Weights of a small audio captioner.
Model: 7.87M parameters, log mel input, encoder arch densenet, encoder norm groupnorm, encoder activation silu, encoder depths [8, 8, 8], decoder width 256, decoder layers 8, decoder norm rmsnorm, decoder activation gelu_tanh.
Rows from block 3 of the text decoder, named by matrix and row number. Rows with one number belong to one attention dimension. Each number is 200 + 40 x the weight over its row's rms, rounded and kept within 0 to 999. All counts start at 0. After the name is the row's rms in percent of the matrix's.
# q: attention query, key and value (stacked) (decoder.blocks.3.attn.qkv.weight, 768x256, the q third), inputs 128-255
# k: attention query, key and value (stacked) (decoder.blocks.3.attn.qkv.weight, 768x256, the k third), inputs 128-255
q.232,110,226,214,246,216,184,239,187,181,192,193,155,222,137,195,144,170,206,274,261,247,180,204,176,135,198,185,200,230,233,215,220,145,195,275,150,274,130,173,214,200,202,194,206,167,248,256,188,140,164,195,218,194,260,184,197,193,173,203,276,155,137,199,144,244,226,193,277,210,223,227,221,241,192,229,223,280,240,185,180,145,275,172,132,241,129,253,288,231,229,214,169,217,194,198,181,137,197,154,187,173,187,223,140,295,268,172,208,224,170,176,126,174,194,202,221,240,153,226,253,252,80,197,179,175,112,249,165,195
q.233,098,250,225,125,238,227,231,132,142,233,253,287,189,178,224,189,189,185,262,258,246,257,231,244,257,169,242,134,204,233,180,165,178,205,191,118,179,191,193,215,218,181,300,182,207,146,208,163,197,171,184,256,137,125,222,206,180,186,268,216,176,175,200,235,250,248,223,236,196,255,276,195,291,194,139,170,190,216,219,268,262,128,204,217,207,122,220,221,209,246,276,177,188,216,240,210,211,202,173,183,228,225,233,188,260,243,202,255,154,217,205,195,64,245,190,220,180,163,221,213,168,220,226,220,150,172,246,177,182
q.234,088,152,189,230,205,140,197,184,252,230,201,171,173,206,145,201,141,218,239,232,235,200,221,239,149,236,85,237,212,220,197,236,243,128,152,235,217,268,175,229,234,186,174,182,226,180,131,155,182,212,158,277,257,192,204,144,254,192,197,236,204,167,202,212,213,193,177,232,176,156,174,187,148,255,217,204,191,188,196,179,234,267,220,140,219,149,178,198,223,226,235,127,195,150,233,164,238,163,227,256,236,126,214,248,156,238,192,237,130,208,186,243,178,263,167,193,220,151,139,207,166,166,175,205,202,202,206,165,187
q.235,080,188,156,168,123,237,130,240,212,247,220,166,171,159,211,161,164,253,92,184,106,179,193,159,159,233,170,284,257,188,148,200,250,162,195,228,232,203,252,176,190,224,183,177,208,190,178,238,205,196,204,115,273,216,173,143,172,213,215,190,171,179,114,184,219,133,200,204,207,130,107,175,145,247,252,181,206,211,179,161,192,227,212,171,183,289,159,199,190,140,160,200,169,268,169,239,191,217,195,222,173,203,191,159,119,165,196,142,260,257,173,177,303,169,248,188,234,197,140,207,195,194,246,145,211,203,157,182,205
q.236,107,213,159,223,161,198,196,138,104,224,228,205,240,239,247,137,229,206,207,240,186,227,202,182,158,252,259,219,136,193,167,196,99,246,271,182,207,164,289,256,172,198,168,198,262,244,274,198,212,167,200,120,159,199,192,153,177,235,205,223,158,196,139,189,235,250,248,250,265,211,220,196,202,160,186,141,226,187,189,184,112,193,174,244,241,168,227,242,259,237,142,198,160,218,201,199,177,276,164,169,195,213,172,160,268,247,222,138,292,241,172,130,171,179,262,184,206,158,212,214,207,162,217,177,173,124,222,217,185
q.237,094,224,238,223,197,235,200,221,206,130,166,256,177,209,239,256,237,152,201,213,229,139,190,211,247,201,268,128,209,194,223,177,236,190,127,197,212,176,122,171,238,217,260,254,137,134,200,212,226,247,176,266,203,173,242,251,172,167,199,136,275,220,296,213,149,173,191,145,146,242,260,228,190,183,191,235,163,149,181,241,266,178,216,207,152,185,221,139,123,166,240,224,245,168,193,227,166,124,175,149,227,238,165,208,249,175,169,231,142,192,237,189,201,187,207,152,163,194,267,170,238,310,161,245,205,268,194,215,233
q.238,109,152,237,216,222,215,215,222,301,162,139,174,192,186,146,218,154,212,238,157,204,158,175,247,230,154,175,188,201,171,270,204,292,140,157,238,223,207,113,130,231,216,197,206,153,161,124,215,191,228,206,273,266,229,146,250,208,154,142,151,248,193,252,212,145,155,158,146,163,205,209,245,143,236,204,262,164,186,196,190,268,246,234,166,186,200,199,110,144,181,210,196,250,165,201,210,208,83,206,238,210,182,236,221,172,171,205,265,103,175,218,264,222,202,148,221,149,195,163,151,198,207,159,238,241,268,149,221,233
q.239,094,207,224,165,267,237,193,129,122,261,246,220,210,187,186,157,143,195,300,170,272,261,230,211,225,155,256,138,201,216,165,211,148,209,152,205,186,210,236,249,242,218,274,160,235,179,194,196,210,188,176,239,193,146,199,213,235,211,257,245,194,176,218,176,287,231,209,245,181,194,238,138,258,218,191,173,238,211,217,268,219,226,224,201,236,77,197,277,219,235,229,112,220,187,168,142,234,150,209,203,238,178,206,233,280,280,230,213,223,185,140,195,124,230,215,259,193,160,195,258,192,164,186,175,176,212,228,199,219
q.240,127,271,287,205,237,189,244,234,216,281,234,189,220,186,196,122,216,219,204,166,221,193,150,146,153,206,173,182,205,189,265,281,184,222,148,201,170,176,189,238,133,183,183,166,206,194,146,184,252,148,195,215,235,215,198,111,204,276,232,225,201,202,204,222,153,204,165,178,114,190,173,195,230,147,253,209,259,202,237,225,207,216,275,125,265,236,237,253,168,162,226,161,206,150,198,175,212,232,252,213,263,210,225,181,229,185,240,141,216,251,187,158,194,175,203,227,233,206,163,199,147,147,150,117,174,242,130,223,148
q.241,110,240,231,227,175,164,192,187,284,212,219,129,226,227,191,113,218,245,159,224,159,143,164,170,177,236,145,162,236,246,212,275,216,183,165,217,221,203,144,236,207,202,149,172,202,183,173,188,242,145,175,234,286,226,119,147,211,235,153,269,216,171,200,170,175,208,221,208,178,180,211,207,158,227,166,212,211,228,196,151,145,324,213,206,215,277,245,243,179,151,123,209,220,197,183,164,167,246,223,256,259,189,206,187,153,200,191,127,154,270,235,192,240,183,157,234,257,190,183,232,207,141,196,211,249,228,157,225,220
q.242,125,243,199,143,153,157,204,204,155,223,240,150,211,209,245,121,217,224,237,204,184,238,218,172,201,221,191,179,258,228,189,225,111,208,270,185,219,212,277,261,144,180,192,200,234,288,191,102,213,168,203,157,136,245,266,148,208,236,171,261,143,199,169,163,244,208,297,193,221,212,159,129,265,261,200,190,211,178,172,187,247,172,219,206,250,186,169,302,188,238,245,194,190,173,215,246,219,268,198,184,235,162,214,102,249,259,202,131,223,181,104,158,126,189,251,252,262,224,194,210,194,198,212,124,160,155,265,169,184
q.243,121,205,242,245,220,135,203,212,196,261,211,138,222,223,209,80,196,257,206,238,209,208,192,168,130,224,147,203,250,218,173,248,169,156,268,245,226,162,212,257,143,185,196,167,226,254,212,160,206,139,206,173,230,266,163,107,256,188,200,273,148,171,138,149,198,202,192,204,198,190,185,194,210,221,225,203,282,227,197,189,185,277,198,169,241,177,184,283,236,172,173,176,166,183,174,179,207,225,203,200,231,157,235,178,230,225,223,141,235,163,120,170,190,210,237,236,263,124,186,236,228,79,213,137,152,141,212,175,149
q.244,091,247,201,162,164,229,183,185,137,230,237,191,252,241,218,112,194,209,162,183,200,225,212,150,161,221,193,190,236,213,143,195,156,258,253,141,233,139,224,221,144,225,235,173,239,240,244,193,202,151,219,167,166,231,188,172,210,211,210,240,155,177,109,167,260,218,195,243,205,241,208,185,237,200,189,173,263,228,170,169,144,198,182,214,197,164,246,293,214,215,161,204,172,276,180,190,153,293,183,171,141,198,200,169,225,244,230,129,251,248,144,129,186,178,201,228,252,139,227,206,203,147,250,147,144,144,209,215,229
k.232,108,140,178,163,170,202,138,177,176,253,189,218,190,209,188,228,157,229,185,133,229,164,218,151,208,207,219,176,196,168,165,214,254,244,175,236,218,206,215,200,249,161,245,143,226,132,196,259,212,241,223,161,85,160,216,165,224,173,173,196,240,164,200,157,172,211,193,161,236,206,154,142,164,252,222,222,187,256,206,239,180,233,196,293,183,258,165,186,222,235,199,161,154,182,159,235,241,176,183,204,177,204,195,174,153,226,213,239,239,195,253,212,244,194,82,254,239,229,133,169,207,159,153,218,229,196,157,241,211
k.233,098,196,161,149,222,186,222,223,248,201,189,296,156,179,242,250,202,206,221,214,231,146,200,217,213,238,165,180,180,149,282,261,239,192,169,225,201,208,161,132,210,183,214,212,158,249,172,211,226,278,166,234,216,181,193,252,156,170,219,165,224,285,232,278,157,135,139,146,162,236,157,205,208,159,217,179,190,237,207,266,224,201,240,188,197,170,163,141,210,193,206,205,229,146,270,219,256,146,200,260,117,205,224,189,199,135,238,242,163,180,199,197,269,189,194,235,148,315,194,158,250,243,153,233,182,222,196,197,215
k.234,084,236,278,169,268,237,180,187,193,175,203,133,278,244,170,156,234,149,213,140,174,209,167,122,191,230,194,227,229,192,247,162,187,239,215,229,154,149,181,212,177,172,203,152,169,232,211,198,220,128,225,221,221,221,205,236,214,274,265,299,178,171,170,141,147,170,264,251,148,143,256,200,220,231,229,190,259,230,286,208,167,171,202,246,244,177,226,245,242,173,219,160,184,241,169,221,119,192,252,227,276,244,223,245,254,224,235,208,180,166,268,162,197,154,188,225,220,234,203,168,216,210,168,173,287,190,200,241,288
k.235,085,199,278,207,254,210,209,201,221,182,200,92,274,219,139,229,190,187,224,243,202,201,200,223,228,218,244,255,212,234,183,138,247,179,212,186,173,151,147,159,192,208,257,183,190,178,210,168,184,135,214,240,176,195,215,136,251,195,218,221,207,168,170,148,190,236,217,267,249,186,205,246,241,166,206,202,226,221,230,173,133,258,164,194,209,191,185,236,129,149,199,239,186,189,120,151,120,197,159,168,242,179,242,253,207,220,157,232,196,194,180,193,149,203,201,155,241,75,163,141,179,143,192,148,227,165,178,132,162
k.236,109,134,203,239,212,230,205,249,221,171,133,179,176,180,140,252,130,206,161,198,217,204,182,216,235,133,175,215,206,152,201,169,252,146,190,265,205,188,105,171,245,191,225,231,135,154,154,272,195,233,222,167,204,180,198,195,278,130,240,195,269,209,207,203,184,203,191,162,199,229,132,200,177,185,256,208,197,231,153,227,170,252,196,202,163,294,211,184,133,229,149,169,189,141,166,173,232,117,155,166,132,185,226,209,133,125,255,234,212,193,201,226,245,157,81,178,202,209,151,170,187,151,191,199,195,166,158,156,257
k.237,104,225,185,133,156,191,230,190,208,275,227,266,167,182,217,199,248,221,238,201,180,228,241,232,143,220,167,153,202,230,180,260,206,157,188,122,255,269,270,223,190,216,166,150,259,251,218,148,210,237,216,201,189,228,183,249,140,220,135,189,217,229,188,271,220,189,225,204,209,233,175,141,196,200,153,178,160,132,202,174,279,155,212,209,176,130,203,172,227,281,255,178,208,204,259,231,206,312,216,228,159,190,166,201,222,247,186,167,181,194,224,150,176,288,242,224,198,266,220,237,251,210,229,220,100,214,247,226,149
k.238,107,260,153,163,180,184,178,153,172,199,270,183,204,255,254,111,243,181,185,200,155,200,199,151,146,247,213,159,180,243,207,206,144,233,200,135,220,216,268,295,183,231,192,148,264,213,221,107,188,201,180,240,192,223,205,209,125,260,173,214,124,178,197,181,227,204,204,228,230,148,244,196,231,245,130,188,237,183,255,199,216,165,250,231,250,156,218,202,295,225,266,192,186,251,199,222,187,287,263,210,261,192,151,185,227,232,162,131,205,216,195,162,168,246,265,239,213,223,251,232,205,223,224,188,198,212,250,218,186
k.239,093,224,159,177,257,216,221,234,227,196,213,278,169,212,220,221,178,190,175,182,262,117,204,154,208,212,161,149,184,145,268,242,229,212,113,283,184,183,184,131,168,167,241,224,158,229,156,155,178,191,193,253,200,164,195,216,163,230,252,223,202,202,193,229,213,165,170,176,154,176,159,178,173,205,230,164,200,270,237,234,158,204,237,201,214,169,204,151,243,198,209,217,216,182,190,106,219,139,217,265,194,239,229,259,162,168,244,245,149,227,236,249,256,193,156,285,176,228,177,136,235,239,113,190,194,224,137,222,239
k.240,085,163,120,251,173,280,189,244,116,181,217,280,151,164,172,256,180,184,135,184,193,234,173,299,178,180,180,216,241,198,174,186,239,170,220,179,240,231,219,168,224,309,185,209,257,162,263,246,162,295,192,124,200,160,190,237,223,180,277,228,225,195,183,192,196,221,225,193,297,202,199,186,180,169,122,180,203,168,106,195,213,139,121,216,145,165,181,172,222,279,192,212,200,237,230,220,189,153,174,190,115,191,152,229,188,194,202,237,191,198,178,182,193,228,219,166,152,203,164,224,206,172,245,259,156,156,201,185,167
k.241,111,121,190,214,275,325,193,183,149,187,217,178,205,176,156,243,164,175,219,173,234,194,166,201,196,135,303,163,205,128,214,184,223,242,230,226,185,162,214,142,225,161,262,215,175,163,215,290,186,202,239,138,156,210,235,214,220,187,236,200,127,182,190,165,227,220,189,173,184,171,192,254,221,179,255,210,268,264,255,276,159,177,202,160,182,232,195,256,179,174,207,158,187,192,164,250,229,104,221,159,222,216,218,192,228,208,240,247,269,171,138,251,219,137,176,200,187,204,216,123,185,165,152,155,254,167,203,201,213
k.242,113,126,209,253,248,228,293,219,175,229,146,313,156,166,168,265,189,168,236,215,244,194,217,313,197,181,198,209,198,137,181,230,242,139,160,201,227,165,112,137,214,222,241,279,163,223,171,259,211,300,150,209,288,132,210,204,204,193,202,172,225,218,246,235,180,193,160,168,193,252,196,227,210,164,195,165,181,177,155,217,275,149,204,177,204,227,226,128,199,182,205,167,279,148,309,198,240,114,153,209,109,190,220,272,256,176,200,296,137,173,230,229,173,173,204,154,137,201,209,227,213,224,215,237,141,202,254,156,185
k.243,118,157,199,220,248,215,213,190,224,175,197,133,213,201,145,232,170,181,146,202,239,138,164,151,207,185,229,181,214,138,226,188,255,237,170,285,179,154,135,122,192,163,257,224,187,169,158,230,232,154,257,170,138,165,238,153,225,220,275,223,172,187,175,174,183,208,209,193,163,188,153,209,174,232,261,177,211,281,225,282,152,267,220,228,187,265,218,197,198,145,160,224,178,160,139,168,184,109,244,196,218,251,231,199,185,200,252,250,208,206,217,241,258,138,101,231,236,210,169,153,202,173,112,172,295,213,160,188,250
k.244,098,133,196,266,210,229,188,225,213,188,154,166,201,206,151,251,175,249,172,218,235,151,196,199,232,178,147,189,185,120,241,210,237,174,184,258,217,184,153,133,203,151,270,186,140,192,165,277,225,226,230,222,206,181,196,222,253,195,243,185,198,215,213,200,198,184,177,168,170,246,147,241,188,166,222,228,188,278,147,245,178,302,157,177,162,283,206,131,166,174,109,192,161,165,158,184,254,141,170,215,162,206,242,194,149,133,233,276,195,210,213,235,262,135,120,182,203,235,184,141,212,198,178,223,215,167,131,213,238